config.toml
encoder_qk_norm = false
decoder_mlp_ratio = 4
warmup_steps = 660
Rows from block 8 of the text decoder of a small image captioner, named by matrix and row number. Rows with one number belong to one neuron. Each number is 50 + 15 x the weight over its row's rms, rounded and kept within 0 to 99. All counts start at 0.
After each neuron's rows are labels from the 100 texts, of 14976, where the neuron reaches its highest value: "tokens" is the input token at the peak. Only what is clearly more common there than usual is listed. The data: scattered letters and digits in many colours. In brackets: how many of the 100.
# fc1: MLP up (decoder.blocks.8.mlp.fc1.weight, 512x128), inputs 64-127
# fc2: MLP down (decoder.blocks.8.mlp.fc2.weight, 128x512, transposed), outputs 64-127

fc1.214:70 39 21 61 83 51 58 35 51 42 60 29 31 49 58 49 46 53 84 48 53 38 61 48 44 56 11 45 34 44 32 45 72 30 57 45 38 72 75 36 65 15 31 53 39 63 68 67 75 36 51 56 55 60 66 44 20 46 50 65 46 49 61 71
fc2.214:41 63 46 64 59 44 41 61 41 42 80 44 37 60 39 52 22 34 57 51 45 56 45 58 06 40 48 57 32 34 37 56 61 77 45 39 33 15 33 36 41 35 22 50 29 65 58 36 47 50 58 43 66 66 69 43 65 24 68 83 47 30 46 51
tokens: "<end>" (99)

fc1.52:45 74 56 68 28 49 62 65 56 84 39 31 37 42 56 42 49 37 68 62 58 31 56 44 41 54 28 50 42 56 69 84 32 66 40 56 27 61 70 39 36 54 51 38 67 75 71 45 77 69 50 23 60 51 44 53 50 47 64 38 63 49 53 34
fc2.52:42 46 77 46 45 49 57 41 40 57 30 36 54 82 19 64 62 25 29 44 45 51 45 55 41 53 68 79 45 88 27 40 55 53 48 54 43 38 41 34 53 55 74 17 59 82 72 63 54 36 29 62 72 37 39 59 60 42 49 35 33 48 31 30
tokens: "7" (28); "j" (11); "p" (10); "1" (7)

fc1.220:51 46 44 25 35 67 61 43 58 48 44 34 10 44 51 45 26 33 67 68 78 66 41 50 38 34 51 35 47 39 73 65 70 31 50 42 59 48 65 42 55 57 43 39 49 48 37 31 51 85 55 48 72 52 49 37 39 49 46 48 75 40 57 48
fc2.220:53 28 43 39 35 72 16 56 33 51 50 48 22 42 48 24 35 58 57 46 63 64 22 59 40 53 60 78 65 18 47 57 66 58 58 38 55 32 57 73 67 61 23 69 84 15 47 42 20 66 35 67 79 44 67 65 38 44 66 42 28 47 54 35
tokens: "j" (39); "m" (10); "y" (9)

fc1.133:26 66 47 45 35 73 66 55 52 60 40 44 23 49 46 48 32 46 47 48 67 59 59 66 66 35 35 33 71 50 70 49 62 61 64 52 41 67 62 35 22 46 55 67 79 48 44 65 30 57 65 69 59 46 38 50 59 77 21 62 67 54 56 92
fc2.133:31 32 52 43 22 36 47 65 51 34 42 23 82 89 59 49 52 37 25 40 54 63 24 29 60 56 31 51 61 62 51 42 53 51 54 40 53 49 59 54 65 28 61 29 47 51 39 56 34 15 28 61 51 54 45 76 55 57 75 69 56 42 25 34
tokens: "7" (26); "1" (18); "t" (8); "i" (8)

fc1.321:38 21 36 62 28 29 46 37 54 35 43 40 52 46 30 40 65 52 67 68 57 69 68 25 46 20 47 31 50 56 76 61 36 49 57 31 45 43 86 55 50 53 46 52 33 41 42 22 59 69 47 55 63 61 61 54 31 58 49 47 56 61 65 47
fc2.321:53 24 46 61 53 47 35 40 50 37 57 44 52 27 33 44 72 55 61 42 46 66 66 22 58 53 53 44 42 16 46 47 31 43 59 55 53 58 72 61 64 39 31 33 54 52 75 43 55 48 40 62 28 49 65 64 42 68 52 47 27 83 78 26
tokens: "j" (20); "p" (10); "i" (9); "6" (8)

fc1.414:55 71 50 21 60 62 26 69 51 60 21 68 43 42 67 22 21 29 34 46 58 49 38 54 77 30 58 45 55 57 54 46 53 48 49 60 62 53 23 68 49 47 36 48 70 58 70 67 67 57 24 45 69 62 37 24 32 48 32 37 66 55 44 56
fc2.414:36 54 62 48 65 61 38 51 63 53 71 48 51 60 61 38 31 44 36 40 51 61 30 30 45 48 48 47 47 63 32 56 34 63 71 66 57 52 14 25 75 54 48 46 61 57 48 62 46 61 34 72 60 42 72 29 71 74 12 55 47 60 47 58
tokens: "," (100)

fc1.5:49 76 39 42 67 57 80 75 63 47 47 74 30 52 56 37 07 31 58 40 50 42 41 49 25 56 48 84 73 40 44 51 39 36 58 56 42 70 55 37 63 74 58 38 56 62 57 52 39 72 65 30 68 52 28 58 47 74 24 47 34 23 52 60
fc2.5:62 56 49 19 33 55 46 40 32 47 31 24 49 70 35 56 48 57 50 46 68 47 40 60 53 32 43 60 64 43 84 74 50 48 72 30 38 48 54 65 79 41 53 64 68 55 41 32 36 41 55 60 77 49 35 43 60 34 60 71 78 40 67 71
tokens: "7" (15)

fc1.124:60 24 56 67 72 43 36 40 83 48 27 54 50 48 83 53 50 47 58 56 40 37 51 64 58 27 23 38 45 68 37 50 40 36 24 32 49 58 87 45 69 53 40 35 36 68 64 47 71 25 73 53 66 68 62 50 33 29 50 74 47 70 53 57
fc2.124:39 50 39 55 31 53 68 39 60 67 57 38 43 65 56 43 63 67 50 52 45 62 45 68 75 70 69 70 52 22 37 59 36 50 24 48 50 55 76 36 45 48 59 32 21 45 64 56 48 48 32 85 30 55 48 53 35 57 55 83 46 57 90 41
tokens: "and" (56); "," (42)

fc1.289:43 59 60 49 33 15 56 38 68 62 64 40 49 42 65 42 61 48 37 67 46 40 16 40 48 49 49 51 74 57 53 60 52 58 24 35 25 47 64 53 40 68 68 61 41 52 61 53 66 50 47 67 48 61 68 49 35 57 83 50 71 50 58 49
fc2.289:70 35 31 44 45 61 81 65 37 40 55 52 56 53 26 51 57 62 54 58 71 33 54 46 61 19 51 39 49 42 43 51 54 71 42 77 15 57 65 53 64 43 74 52 55 44 75 36 49 53 79 60 51 78 35 56 52 43 46 72 48 49 61 71
tokens: "," (91)

fc1.30:40 51 60 53 30 28 51 45 40 71 34 34 16 21 45 73 45 58 60 56 66 49 75 63 33 37 64 22 72 29 78 50 30 62 55 31 33 23 51 36 49 45 50 25 33 70 56 41 20 68 69 69 52 40 56 72 28 75 71 51 63 28 35 61
fc2.30:41 55 65 55 30 63 48 56 46 49 59 86 65 38 31 54 37 84 68 27 29 42 51 49 37 45 45 32 51 60 44 65 45 42 29 50 61 39 78 41 72 41 23 66 24 43 65 47 73 48 60 66 46 26 31 63 71 62 48 48 56 50 34 36
tokens: "," (45)

fc1.451:72 42 11 52 38 34 57 55 63 48 54 65 50 44 48 54 37 33 75 70 34 60 76 31 61 45 51 37 35 36 59 37 44 38 55 45 71 71 47 37 44 42 48 16 58 46 34 38 62 68 49 53 69 46 71 65 54 78 40 73 54 25 53 52
fc2.451:42 64 76 38 35 47 50 44 45 48 53 67 54 43 61 61 41 69 48 36 62 63 55 54 40 72 54 63 60 44 54 39 34 61 66 65 50 58 40 81 83 87 41 84 48 56 56 31 49 27 58 39 41 50 20 60 53 55 32 48 80 74 70 70
tokens: "j" (25); "i" (17); "1" (11)

fc1.187:63 25 50 34 52 58 52 58 51 78 42 49 33 57 67 70 48 49 44 51 28 33 71 57 54 36 54 41 25 31 40 71 46 18 34 34 47 46 59 33 73 41 60 60 56 70 66 74 46 23 75 60 69 51 70 67 67 40 49 34 75 47 30 61
fc2.187:29 26 52 60 29 60 66 62 64 59 61 50 36 29 36 44 38 40 63 70 62 68 53 51 60 48 40 35 47 37 58 61 59 41 59 53 71 39 19 38 43 61 70 87 47 62 49 44 31 76 35 59 33 47 34 58 42 60 71 71 51 51 36 46
tokens: "and" (49)

fc1.228:39 65 53 57 83 48 52 28 57 44 68 32 62 25 48 42 69 45 49 43 63 61 75 23 38 44 34 78 34 36 34 43 63 67 53 55 70 42 28 75 39 59 50 45 61 58 29 59 66 35 53 44 53 48 72 43 71 83 39 46 39 50 54 68
fc2.228:50 49 73 50 76 59 59 34 41 53 60 31 62 55 43 52 37 38 25 30 64 38 50 30 24 24 49 67 69 55 64 24 67 54 62 45 51 53 20 52 52 72 47 19 58 57 22 53 51 33 79 32 49 38 70 62 41 43 49 35 49 63 58 49
tokens: "<end>" (56); "," (44)

fc1.197:44 43 65 39 29 33 70 50 56 63 39 47 25 45 65 40 51 36 44 48 64 65 60 37 64 52 24 40 21 87 50 65 55 34 53 50 60 25 47 64 11 44 53 60 37 60 19 65 26 50 37 53 65 40 64 30 46 33 47 38 77 54 37 75
fc2.197:42 32 79 42 50 64 28 40 47 63 47 47 14 72 67 56 47 42 47 37 43 75 43 44 69 51 30 53 35 70 32 80 44 49 41 28 41 19 55 59 51 43 46 55 46 47 25 78 24 58 29 61 76 36 74 50 50 41 49 26 36 39 29 69
tokens: "," (31); "and" (17)

fc1.379:63 35 55 37 38 37 30 34 56 49 43 46 34 65 32 56 59 60 37 59 33 48 38 50 65 34 65 38 28 42 52 48 51 46 38 40 67 42 20 42 70 40 50 73 51 46 73 48 77 62 73 65 47 41 53 45 65 42 10 52 52 65 59 65
fc2.379:27 64 25 61 63 65 65 33 35 47 64 46 43 49 37 75 57 67 50 25 40 31 44 52 26 36 59 60 61 36 60 34 74 51 50 45 19 65 59 30 58 60 28 66 78 36 70 64 62 74 82 50 46 58 64 18 49 45 25 67 45 41 21 64
tokens: "," (98)

fc1.259:36 72 51 50 34 62 36 34 29 73 63 54 54 65 28 51 37 30 46 66 49 64 52 62 22 29 47 52 32 34 45 43 32 54 45 55 39 80 28 37 66 63 33 37 68 65 79 43 51 67 65 41 65 25 61 76 49 50 54 26 62 48 30 43
fc2.259:53 23 33 52 69 07 30 34 34 34 47 47 59 33 53 50 69 26 53 48 51 64 61 84 70 41 63 61 68 56 37 46 69 69 62 45 48 37 53 59 93 40 28 45 42 63 29 59 67 40 47 62 51 63 42 54 51 40 65 57 45 59 59 62
tokens: "<end>" (77)

fc1.22:40 37 42 41 38 71 60 28 46 79 44 54 69 46 46 59 85 14 39 59 52 38 28 38 41 43 40 76 57 47 69 38 56 23 52 20 59 68 59 41 57 39 50 30 66 79 54 54 77 59 38 40 44 59 35 62 59 26 50 46 46 56 69 46
fc2.22:34 62 36 48 72 53 33 47 32 43 40 42 41 46 23 45 56 52 44 40 80 44 43 60 48 52 65 36 54 48 39 34 53 51 80 73 13 51 53 63 65 64 19 83 38 77 68 39 32 68 56 39 41 48 66 59 19 47 55 38 69 36 70 28
tokens: "<end>" (49); "green" (15)

fc1.279:57 57 48 52 43 60 68 48 52 54 40 39 40 23 60 53 51 32 84 25 43 66 48 25 50 26 80 68 40 65 36 47 80 51 72 60 54 78 57 62 76 60 31 22 37 35 67 47 66 62 41 42 40 37 22 68 44 44 36 67 80 55 41 50
fc2.279:43 66 37 55 19 55 64 74 31 44 43 29 79 54 53 47 44 56 55 43 53 40 58 72 48 38 44 79 62 78 55 55 41 50 44 75 33 58 26 51 86 72 50 59 39 32 59 50 38 66 50 34 52 34 20 34 46 49 40 74 69 49 52 39
tokens: "7" (39); "y" (30); "t" (18)

fc1.152:56 51 47 53 49 54 52 77 40 64 54 53 62 48 48 69 58 19 54 65 11 27 45 50 63 39 58 43 51 44 31 45 27 49 64 49 68 34 49 45 60 34 54 30 34 45 52 89 41 64 81 60 50 51 64 65 58 62 33 45 62 60 38 57
fc2.152:67 58 45 41 26 50 16 34 64 74 43 71 43 39 52 72 48 67 74 70 29 56 25 57 59 25 33 56 45 67 40 49 82 21 35 34 40 24 44 42 65 55 60 39 50 39 50 44 76 37 91 48 45 61 43 60 81 44 65 82 62 47 43 40
tokens: "," (54)

fc1.141:55 40 41 37 51 53 40 53 44 41 32 74 59 86 17 64 35 40 48 46 63 61 70 41 56 32 60 33 21 54 58 51 57 57 62 59 50 62 35 42 65 66 57 34 79 51 59 27 50 75 55 33 72 29 41 54 35 45 42 32 70 43 48 49
fc2.141:70 36 51 58 50 63 55 44 37 56 55 48 58 39 74 80 68 55 53 66 50 45 52 59 42 31 68 59 51 54 59 18 88 62 33 52 57 57 57 37 53 37 46 53 47 23 52 71 34 31 50 62 16 51 32 52 66 09 54 56 24 58 46 65
tokens: "j" (28); "m" (12); "w" (7)

fc1.169:24 52 49 45 40 17 58 61 54 54 48 59 42 40 43 35 51 64 52 44 29 40 60 49 38 59 43 55 24 63 20 54 58 85 77 41 43 36 33 62 54 38 48 52 52 50 74 68 70 44 33 60 46 66 23 42 56 56 45 66 50 83 47 64
fc2.169:47 43 59 57 51 54 49 50 64 59 51 53 92 67 39 68 50 30 62 50 37 35 37 82 74 62 51 36 65 48 67 52 32 43 47 53 49 62 58 37 69 61 51 65 52 21 41 41 46 57 57 73 61 59 39 59 43 10 22 33 32 50 47 36
tokens: "," (97)

fc1.296:64 39 66 29 44 48 58 35 76 60 26 45 38 66 62 37 52 55 59 23 31 62 85 37 69 32 74 52 45 57 59 50 42 52 53 31 85 38 58 49 43 52 29 39 74 32 53 76 49 64 39 41 39 36 23 40 60 50 48 32 41 86 37 51
fc2.296:69 60 40 34 29 51 33 38 73 39 71 21 70 15 51 59 47 63 27 54 27 60 96 64 52 70 48 38 77 33 50 59 51 52 68 49 60 79 28 14 47 71 55 49 56 37 58 40 71 35 44 56 38 43 43 53 56 44 49 63 51 57 56 47
tokens: "<end>" (86)